Weights of a small contrastive image-text model.
Model: 9.7M parameters, 64-pixel images, encoder norm rmsnorm, encoder activation gelu, encoder depths [2, 4, 2], encoder widths [80, 160, 320], text encoder layers 6, text encoder activation gelu.
Training: soap at rate 0.0016, 13200 steps, batches of 256.
Data: trained on larger renderings of crowded toy scenes, 149.5 epochs.
Rows from block 2 of the image encoder of a small contrastive image-text model, named by matrix and row number. Rows with one number belong to one neuron. Each number is 128 + 24 x the weight over its row's rms, rounded and kept within 0 to 255. All counts start at 0. Numbers have three digits each. After the name is the row's rms in percent of the matrix's.
Before each neuron's rows are labels from the 100 images, of 14848, where the neuron reaches its highest value: "peak on" is the class under the peak; "responds to" is what is common among them. Only what is clearly more common there than usual is listed. The data: larger renderings of crowded toy scenes. In brackets: how many of the 100, against the usual share in percent.
# fc1: MLP up (encoder.blocks.2.mlp.fc1.weight, 480x160), inputs 0-53
# fc2: MLP down (encoder.blocks.2.mlp.fc2.weight, 160x480, transposed), outputs 0-53

peak on: mushroom (31 vs 0.6)
responds to: teal object (70 vs 28.5); its colour: teal (53 vs 8.5); mushroom (40 vs 12.6); largest object: mushroom (29 vs 5.5)
fc1.364 112:147142109081149119131141131184076126135145142153132159101147164142126083144147136143089147160143126134118112155135109119109180080163097120127152114153087147179122
fc2.364 120:107124140107139130131128086151147109103142120117140125148158121128086147166108137121140084129141120143118122098102093107113142203112175156110104132130152106118130

peak on: ice cream (25 vs 0.3)
responds to: ice cream (34 vs 12)
fc1.193 100:166078070141104093102116171100145123103121104119124141113162134173150115152137102173154146113104149168144168137145092159162151131141134119134160121135147112147126
fc2.193 096:125143104141120118073160112150125126115122102109152139143108140140148131149129141110112117142125118123116145110130131118089160115109148158154090141113110148119122

peak on: flower (25 vs 0.2)
responds to: flower (45 vs 12.7)
fc1.268 108:103150192120102100150144128110141133131133081124140088168102145157127146126125110101098120130086136110113096170138077161082155117165153101112117176120149106164120
fc2.268 106:122172069133110120176155147135103103127141146141113104152136139100122103165111143135129122168139202101111135138098135142188136130151145131149161091121080127113127

peak on: flower (26 vs 0.2)
responds to: flower (55 vs 12.7)
fc1.47 111:118124121107138133099160141134156147121134170130168138134121126162161138076130133123131112144175139098150115172145161122131175128129161100128119169137139143185130
fc2.47 104:124132093139171125173120135129115118156129155101127143122148150128088101157130151129158174129080108162194123137160103144146154155113162172116143123116091111131107

peak on: hammer (26 vs 0.2)
responds to: hammer (40 vs 12.4)
fc1.118 115:172143144166083114140116135123119124190132104116128129103089129098091191144155077121131127122126119110147155130144121133116131106102114127116132126103106160061167
fc2.118 112:139110090109136115125161114138047134091118141125170159115115150145137127092115168104137117123152109146115104124099186138181115132099141131141124109117110151150112

peak on: house (28 vs 0.7)
responds to: house (38 vs 12.5); largest object: house (28 vs 6.2); its colour: yellow (26 vs 8.5)
fc1.8 104:127121154129183145121110164112090097150100119166122153105080107087124163170120095122160120162155121174136134144115096177113110124116120131135123136155124112130119
fc2.8 103:108094127143170099129123111117106144130179163146131071134191168121114126121090140132153125142130114111089140106120117138125092140128103145154154168132178099095143

peak on: barrel (29 vs 0.7)
responds to: yellow object (65 vs 28.9); barrel (38 vs 12.5); its colour: yellow (30 vs 8.5)
fc1.36 093:119106107143111131104115105152138155139101105096114062115144153122115102093150145146141128135096110118117140116124113102137186088097111102136128147183156103114127
fc2.36 107:156155170147139108115118126122123136152137084128089144149114146152156134155128165114153127123148117143124104159117183132134151153141155149105172148152096133055114

peak on: hammer (60 vs 0.2)
responds to: hammer (68 vs 12.4)
fc1.131 090:124131150110094144118132111150153106101140095135162135166118156173161120131148122121124149163155095114117119119110131164162177107137151113152106137112124130130123
fc2.131 082:133151126134106092129139078094105087134108145103112130127145124141131102136099097123117086128148130108116128105103188124124137155097127113132117152138146095133122

peak on: ladder (25 vs 0.1)
responds to: ladder (93 vs 12.4)
fc1.393 101:114127116123126100144107167109138179112115093130139097161115161104128130170162078095162132117106106083120100113101115127105175140120167103101108143116122101137146
fc2.393 106:110059143139122125096102126110147123099115142085116158146118111155122164097070142166073127166148113122125152115133108133091087107096112168091113130173159114137166

peak on: barrel (30 vs 0.7)
responds to: barrel (37 vs 12.5); tree (34 vs 12.6); its colour: blue (32 vs 8.4); largest object: barrel (31 vs 6.4)
fc1.84 114:087149136147137144107096120147094088150134097134113106100156140121105146146128125108128133123208121157123113177172097135125140105146123089112143087138143141110134
fc2.84 109:161154095168132142099126124149071135103134142147172083185153169085108118187117103134151146164142090121128121114121090141118134107115137123103134122141171081156124

peak on: hammer (26 vs 0.2)
responds to: hammer (43 vs 12.4)
fc1.198 090:145115144163128150164137139130120152142107089083147104105135068108120173135107115119091111161139158127097138119119151145147092082119110186119117136074112132111118
fc2.198 102:084082139120157159122099168089128149117106094122157146120160112123093161122135146108144121095130124124131107121124147144085134137100163107085128118158129169123128

peak on: barrel (42 vs 0.7)
responds to: green object (61 vs 28.3); barrel (46 vs 12.5); largest object: barrel (29 vs 6.4); its colour: green (26 vs 8.5)
fc1.463 113:106116138157129122131130091133131157104171142108123114141143103141129119100174171097165130117134169123097094105123106088095131116138109139105175164143143131129129
fc2.463 120:116094152149138112158156088092191087160138111138151072136113171120132115166129125175115115156142113131142138135095149073105156118124111117159138115152126171127113

peak on: arch (26 vs 0.6)
responds to: arch (34 vs 12.8)
fc1.112 091:170135124158092107135150109114118144132075146137107125141117131171095115121151104150164116056134137120116140134160107138106164156121143101081104095105190103097176
fc2.112 089:100126155138138139099106116168134102138116120144161124129102106138114175125095129131105090138134088114091184174081107169109197086143107091120132095116134113093131

peak on: trophy (34 vs 0.4)
responds to: trophy (43 vs 12.5)
fc1.329 104:168139126134156127092131083140130110124099128145171110145131097174133102103104126143139117113124122134141125156142153100110146123119090158137125129130162110092126
fc2.329 104:124118128127099113154086146135127172102150111156125082133099118174176177106154149135148145093091153161102135132145109137151150174109101128132146182145133135167146

peak on: hammer (27 vs 0.2)
responds to: hammer (72 vs 12.4)
fc1.258 108:117111144118125090130116113162113116103114136102178144164171142148138132140135120079121146108118116162097111166123145180128125151135138153151092122133128115131164
fc2.258 116:096138140068089169116100126110148166181117141098132171129161107141133097095129112112126114148138099114154159076100120079110127126113129111120061148154143111134123

peak on: tree (26 vs 0.6)
responds to: orange object (64 vs 28.8); tree (30 vs 12.6); its colour: orange (25 vs 8.1)
fc1.136 091:130088131151107123126179158149054153143147146126129106105143147135124128154128147117153114137083127126159116151129122101124102075104110085160090142147140132172139
fc2.136 098:124118120121137138138125082126186093139104111137148139123080114129164130131134145074100083104127140142123123138143103151123184166097130175117160166125098110134103

peak on: hammer (28 vs 0.2)
responds to: hammer (55 vs 12.4)
fc1.318 104:127119089127102134157131088134171154145147122119148151136131168151132129094084126118092127117143071124114119112109172109128148106130193148112073104126147120139145
fc2.318 100:181134125159163172138115116105104111137126140098144140109129101097110137150162149130114130102134107107067153088122168119103098150087111136113081120133138120091113

peak on: arch (35 vs 0.6)
responds to: arch (41 vs 12.8)
fc1.182 099:117101118149144130105102114108078134159113103116088163163150142146103127124186150141166120129140138117156135108101135109156123091071132141100148165136120107144146
fc2.182 118:124139143174119123118133104127141093114113119152137114127138128106124182102137133143101108140076120139099144114110121067128143119145086122147074124136142136192168

peak on: table (26 vs 0.4)
responds to: table (39 vs 12.7)
fc1.328 090:087100133144176130118107096121150125145110137143153108124106173149089115126142130164105161109167051113114110102129097118109100168129134145186145131151167118131141
fc2.328 090:119143166135079078128096151129097100085170096123135140131131117128138153134117081107084129118146145127160124122122150095146138052150133076138119119140146151165123

peak on: tree (28 vs 0.6)
responds to: tree (37 vs 12.6)
fc1.73 094:093096143176128169140139098170126120121163138133099145180087144106108129154168101109147092133068119169102132129166112170105154144094111145128125138160103153105150
fc2.73 101:131133152088125157158181168094077118117091166154142137103119110113165105088110149106124119146134128112103103088125115165140084098131144153116109133161136108121145